From a checkpoint of a small contrastive audio-text model.
Training: adamw at rate 0.0022, batches of 64.
Rows from block 2 of the audio encoder of a small contrastive audio-text model, named by matrix and row number. Rows with one number belong to one channel. Each number is 200 + 40 x the weight over its row's rms, rounded and kept within 0 to 999. All counts start at 0. After the name is the row's rms in percent of the matrix's.
After each channel's rows are labels from the 100 clips, of 14976, where the channel reaches its highest value: "lies over" is the class under the peak. Only what is clearly more common there than usual is listed. The data: songs of 200 made-up bird species, synthesised, often over outdoor noise.
# convs1: grouped (4 groups) 3x3 conv (encoder.blocks.2.convs.1.weight, 128x32x3x3, standardized in use, each kernel summed), inputs within the group 0-31
# convs2: expand pointwise conv (encoder.blocks.2.convs.2.weight, 256x128x1x1, standardized in use, transposed), outputs 0-85

convs1.86,040,258,236,150,257,181,177,141,267,259,261,201,176,224,276,260,227,167,201,197,229,211,255,187,182,185,233,176,168,198,191,167,138
convs2.86,119,168,226,113,225,160,176,228,267,206,231,276,204,158,208,242,253,214,225,170,239,165,225,271,186,198,160,173,248,290,249,287,230,212,213,164,191,171,224,152,253,167,182,198,194,157,245,172,212,183,203,215,243,241,233,180,244,216,172,165,158,257,279,189,226,181,215,254,206,142,175,144,98,241,195,149,126,260,180,200,200,196,219,221,246,185,170
lies over: upsweep

convs1.39,073,172,234,228,196,177,257,231,190,200,172,218,115,174,126,241,218,172,202,146,229,179,211,118,251,183,246,168,119,150,198,215,204
convs2.39,119,239,170,220,185,213,231,205,181,204,202,187,197,207,147,235,120,153,215,163,271,223,241,106,225,290,158,172,187,170,186,196,174,241,223,164,208,204,185,230,253,192,190,209,216,105,207,165,212,185,212,173,232,151,185,193,178,230,198,224,202,182,212,173,233,265,220,210,211,190,186,182,214,169,201,247,165,205,198,176,204,226,188,181,194,172,241
lies over: harsh note

convs1.48,036,233,121,272,142,169,136,156,232,128,223,190,198,158,213,136,171,180,166,201,206,235,170,197,119,195,231,180,194,168,156,193,194
convs2.48,137,180,138,181,147,207,172,122,144,127,204,246,234,225,247,182,254,218,63,218,186,182,230,211,179,165,68,207,156,135,178,202,156,211,208,211,235,208,169,177,166,209,192,197,198,215,183,228,192,198,140,91,208,276,182,161,196,149,191,248,227,216,199,231,140,160,125,168,85,194,200,171,185,160,219,184,203,99,248,186,97,119,213,213,190,226,219
lies over: buzz

convs1.87,059,159,128,191,179,202,187,157,133,181,141,272,188,167,151,183,193,206,236,164,140,172,285,188,183,195,234,222,169,155,160,237,156
convs2.87,099,146,154,150,227,235,149,230,221,209,156,250,164,229,181,195,167,188,237,184,219,104,245,188,185,177,232,101,195,243,154,234,173,140,194,223,183,185,169,84,155,209,162,180,189,221,180,173,218,100,191,185,106,217,198,187,196,159,188,227,142,177,209,196,226,208,204,181,191,162,194,180,186,197,177,201,274,191,146,246,209,163,194,196,194,137,206
lies over: upsweep

convs1.53,035,168,134,309,156,171,160,146,238,134,214,211,208,170,211,177,206,198,173,197,200,196,146,192,157,200,261,168,202,164,127,180,163
convs2.53,137,187,137,151,153,205,178,140,147,140,233,224,190,206,240,151,250,214,82,235,203,178,246,228,223,189,123,219,166,149,171,168,134,203,205,244,254,226,183,186,197,177,177,238,171,202,180,200,195,216,133,91,219,267,181,65,201,132,188,250,239,220,199,212,157,188,142,187,109,188,192,205,171,183,195,209,212,86,246,169,109,112,208,232,183,227,249
lies over: buzz

convs1.7,110,159,189,178,190,125,193,251,257,150,171,251,166,173,204,193,181,145,154,267,224,207,226,265,279,181,184,197,154,253,186,231,171
convs2.7,092,130,163,230,204,261,234,235,164,241,191,161,197,235,154,202,156,174,209,195,175,168,164,137,186,213,238,134,164,204,159,53,168,155,212,169,210,254,188,222,188,230,132,253,127,203,154,185,194,241,211,200,209,154,209,204,142,123,215,221,291,115,210,186,269,238,243,177,237,183,225,235,202,163,211,253,270,222,236,296,240,170,228,176,118,181,218
lies over: harsh note

convs1.33,074,212,246,249,162,173,265,216,159,147,139,172,145,149,175,176,186,157,223,154,227,166,207,134,231,184,234,186,140,126,233,204,180
convs2.33,112,171,214,205,221,168,241,221,232,164,138,216,156,228,221,236,219,205,212,216,177,245,198,231,148,172,246,175,224,244,213,271,197,163,173,218,218,170,251,201,163,170,235,265,275,224,209,196,159,268,192,226,178,265,147,216,183,140,158,204,219,203,199,219,213,203,188,209,186,181,138,293,241,209,176,245,184,138,259,179,206,212,158,165,259,167,181
lies over: arch

convs1.40,065,188,233,241,228,205,228,208,172,193,169,216,125,146,153,232,239,212,213,149,204,164,181,139,251,147,257,165,119,150,208,141,224
convs2.40,125,208,188,197,217,196,216,192,170,193,157,171,180,193,152,246,115,181,182,171,228,198,243,130,232,270,136,229,165,177,185,207,179,197,240,204,230,255,210,269,260,201,192,176,199,131,205,225,198,199,214,184,193,136,190,192,182,170,203,224,172,204,201,188,239,224,211,187,242,219,205,268,181,219,241,263,186,197,237,189,180,232,219,195,189,157,257
lies over: harsh note

convs1.15,069,192,172,189,172,208,157,246,205,194,179,230,115,186,159,173,223,157,165,250,187,174,244,267,223,173,276,149,173,254,125,244,198
convs2.15,084,180,167,191,213,251,252,241,167,243,208,122,224,229,165,141,198,170,214,201,169,185,178,162,174,205,213,176,181,171,173,200,175,215,186,185,202,201,95,270,204,286,176,185,218,201,168,150,189,145,237,176,145,160,203,179,160,157,244,219,117,128,185,198,212,246,244,182,203,182,219,225,224,238,204,207,235,228,237,207,245,165,209,251,144,160,214
lies over: upsweep

convs1.58,033,231,140,235,162,181,176,144,245,125,221,181,231,170,238,143,154,185,167,210,173,264,153,197,110,217,220,193,211,180,148,237,174
convs2.58,140,196,149,188,142,215,184,135,148,141,199,232,204,217,224,184,220,187,72,228,182,228,224,236,242,181,75,239,174,139,175,170,124,193,189,221,233,231,168,176,165,212,226,196,153,188,179,188,207,199,134,93,217,281,169,127,200,90,201,229,254,220,175,211,141,128,130,202,111,217,176,185,204,199,200,212,213,88,236,181,122,117,213,179,192,205,243
lies over: buzz

convs1.16,191,222,212,211,195,218,215,128,121,216,206,135,217,217,212,212,199,237,233,132,212,201,140,120,117,206,140,212,204,141,198,162,214
convs2.16,109,208,250,168,182,150,198,127,231,139,168,192,241,133,228,194,182,198,195,140,199,253,213,191,207,179,191,251,169,250,247,184,255,241,233,218,137,194,217,223,265,144,212,147,160,206,250,152,257,226,197,201,220,205,183,200,289,233,122,140,173,230,272,182,194,218,126,260,216,176,146,214,162,218,251,196,191,189,157,184,157,223,244,205,278,236,176
lies over: upsweep

convs1.64,055,151,178,196,207,187,176,163,112,95,207,225,149,168,125,167,163,218,240,177,162,208,242,208,237,185,238,236,186,199,189,266,184
convs2.64,088,153,153,195,222,248,143,238,203,224,214,168,178,231,186,155,184,129,217,191,195,233,223,154,171,189,205,201,272,248,154,192,158,146,247,160,191,193,224,214,148,277,219,238,205,187,172,129,170,181,252,206,228,192,187,196,176,201,212,195,229,153,168,185,231,124,225,202,188,245,206,280,207,162,94,137,251,197,119,234,227,167,226,228,174,156,215
lies over: upsweep

convs1.42,064,176,229,234,197,173,241,221,187,207,183,180,113,168,147,248,235,218,219,148,218,168,185,139,261,155,219,137,115,144,205,191,223
convs2.42,126,235,186,219,194,201,203,201,173,208,180,134,203,203,138,221,117,175,181,196,258,200,273,131,215,269,183,186,207,184,184,206,191,227,223,202,204,244,225,273,229,191,166,176,186,96,214,219,225,199,174,171,247,145,178,229,182,215,209,207,175,195,197,181,213,235,220,204,185,208,202,218,208,198,214,186,167,203,210,175,200,208,208,223,200,160,264
lies over: harsh note

convs1.2,059,217,148,163,172,173,137,179,209,159,164,186,128,154,180,168,147,209,216,217,179,102,225,242,216,149,160,181,148,170,154,166,162
convs2.2,097,182,168,173,201,247,202,235,217,218,200,209,170,215,189,110,204,206,225,184,161,195,171,181,193,194,178,248,291,233,163,216,184,189,204,234,187,192,229,163,214,218,171,170,175,277,172,250,219,181,275,201,249,196,203,98,192,168,211,236,207,168,194,142,242,163,220,157,192,221,204,226,192,162,213,183,273,198,194,224,215,186,205,143,197,166,221
lies over: upsweep

convs1.104,060,213,193,186,281,203,280,179,123,159,222,215,238,164,193,222,192,165,166,186,199,144,150,160,158,205,148,181,143,181,210,176,118
convs2.104,086,195,163,223,200,243,240,199,152,221,197,103,125,205,169,173,165,185,209,204,155,171,203,127,174,183,252,149,205,162,148,146,169,209,216,209,189,194,168,231,193,252,213,174,161,232,155,137,188,323,84,212,262,183,209,230,159,128,209,212,316,125,156,200,239,253,216,151,223,222,224,171,213,113,142,103,186,195,183,231,196,204,176,203,149,181,200
lies over: steady whistle

convs1.114,083,215,248,210,189,158,207,228,228,114,224,225,224,116,228,222,215,229,158,232,232,250,122,216,145,239,253,222,250,218,213,158,234
convs2.114,109,258,227,167,192,154,195,183,238,188,189,230,191,139,233,243,240,205,198,185,202,194,200,260,181,202,190,151,194,192,246,203,217,193,219,73,165,248,214,223,218,153,152,200,161,121,235,183,247,211,218,228,294,214,257,212,234,255,142,158,230,253,255,232,188,202,186,250,197,95,166,189,79,295,233,173,116,248,98,142,194,219,198,196,219,258,167
lies over: upsweep

convs1.109,061,242,139,231,239,191,190,146,205,166,129,161,134,162,169,160,182,172,203,228,145,157,170,242,190,163,163,174,142,166,190,204,281
convs2.109,093,137,168,136,208,241,149,207,182,217,214,235,209,211,194,117,197,236,205,178,157,121,200,179,230,186,184,230,201,207,156,217,180,193,175,209,199,176,130,153,129,184,92,160,188,272,167,174,171,150,155,203,133,185,202,214,186,180,188,231,145,176,218,198,156,179,202,115,212,178,202,175,156,208,223,162,265,184,175,291,220,200,200,207,162,148,206
lies over: upsweep

convs1.56,044,230,123,273,164,175,142,177,231,145,219,211,208,167,202,161,212,184,175,185,221,212,136,173,156,186,275,164,165,173,117,165,202
convs2.56,141,211,143,179,142,198,203,128,142,135,187,229,248,225,226,176,247,214,53,224,209,174,223,224,202,161,102,242,172,148,177,193,134,195,205,236,260,204,151,202,187,196,196,215,160,200,169,215,199,185,189,85,237,256,174,103,199,128,179,221,217,226,183,216,111,135,127,181,67,197,196,173,191,152,206,246,214,66,237,193,118,126,180,182,196,187,225
lies over: buzz

convs1.32,069,218,238,218,183,179,247,220,194,196,186,204,139,145,166,217,225,166,215,134,212,171,179,132,250,158,244,134,112,141,221,155,223
convs2.32,117,235,182,223,204,194,223,211,180,198,200,163,219,201,142,214,91,168,182,172,300,203,203,138,211,267,206,193,174,175,171,189,170,225,260,177,225,236,149,214,252,195,243,156,191,146,220,190,217,230,182,170,190,149,181,229,177,214,202,239,186,191,210,191,220,284,200,211,174,195,213,184,193,178,231,183,182,180,203,223,202,223,191,184,187,181,251
lies over: harsh note

convs1.17,050,232,184,162,154,174,147,211,250,181,155,200,185,179,230,190,144,219,265,204,163,161,219,217,234,188,124,173,173,105,179,119,180
convs2.17,089,162,162,183,266,248,219,241,209,224,199,212,177,206,188,215,174,175,241,170,176,152,220,193,165,192,155,146,206,209,153,87,191,188,176,207,194,160,101,151,136,237,230,182,234,294,167,169,179,197,153,191,71,191,215,179,196,200,201,235,199,176,162,221,221,177,225,194,239,208,203,202,150,152,178,202,301,204,189,295,214,194,193,162,209,154,207
lies over: upsweep

convs1.25,051,268,279,169,97,178,163,167,190,192,141,160,198,218,266,207,175,214,249,208,229,179,146,165,205,184,162,195,162,185,215,144,214
convs2.25,083,203,188,157,184,210,149,237,218,221,193,113,239,202,179,265,221,158,237,199,196,163,211,242,131,208,179,189,137,236,203,180,200,213,245,124,180,78,246,202,190,243,59,198,195,161,197,268,194,165,285,226,81,212,224,184,198,222,211,152,217,187,206,229,249,210,236,229,185,183,188,170,139,214,205,209,186,269,76,178,239,179,233,273,236,162,206
lies over: upsweep

convs1.10,093,167,162,143,169,156,137,250,226,172,153,236,150,151,181,172,154,173,152,251,174,160,231,235,227,169,242,148,148,211,160,223,159
convs2.10,086,173,160,171,227,258,119,242,190,236,208,224,264,213,170,213,163,183,234,216,213,24,262,147,248,204,176,135,231,204,159,184,169,227,204,179,189,207,212,213,235,290,208,253,219,202,155,177,177,219,219,190,173,195,207,209,158,185,229,213,249,135,183,199,219,230,247,157,215,205,224,148,184,106,174,235,277,223,151,280,244,166,192,245,173,203,221
lies over: upsweep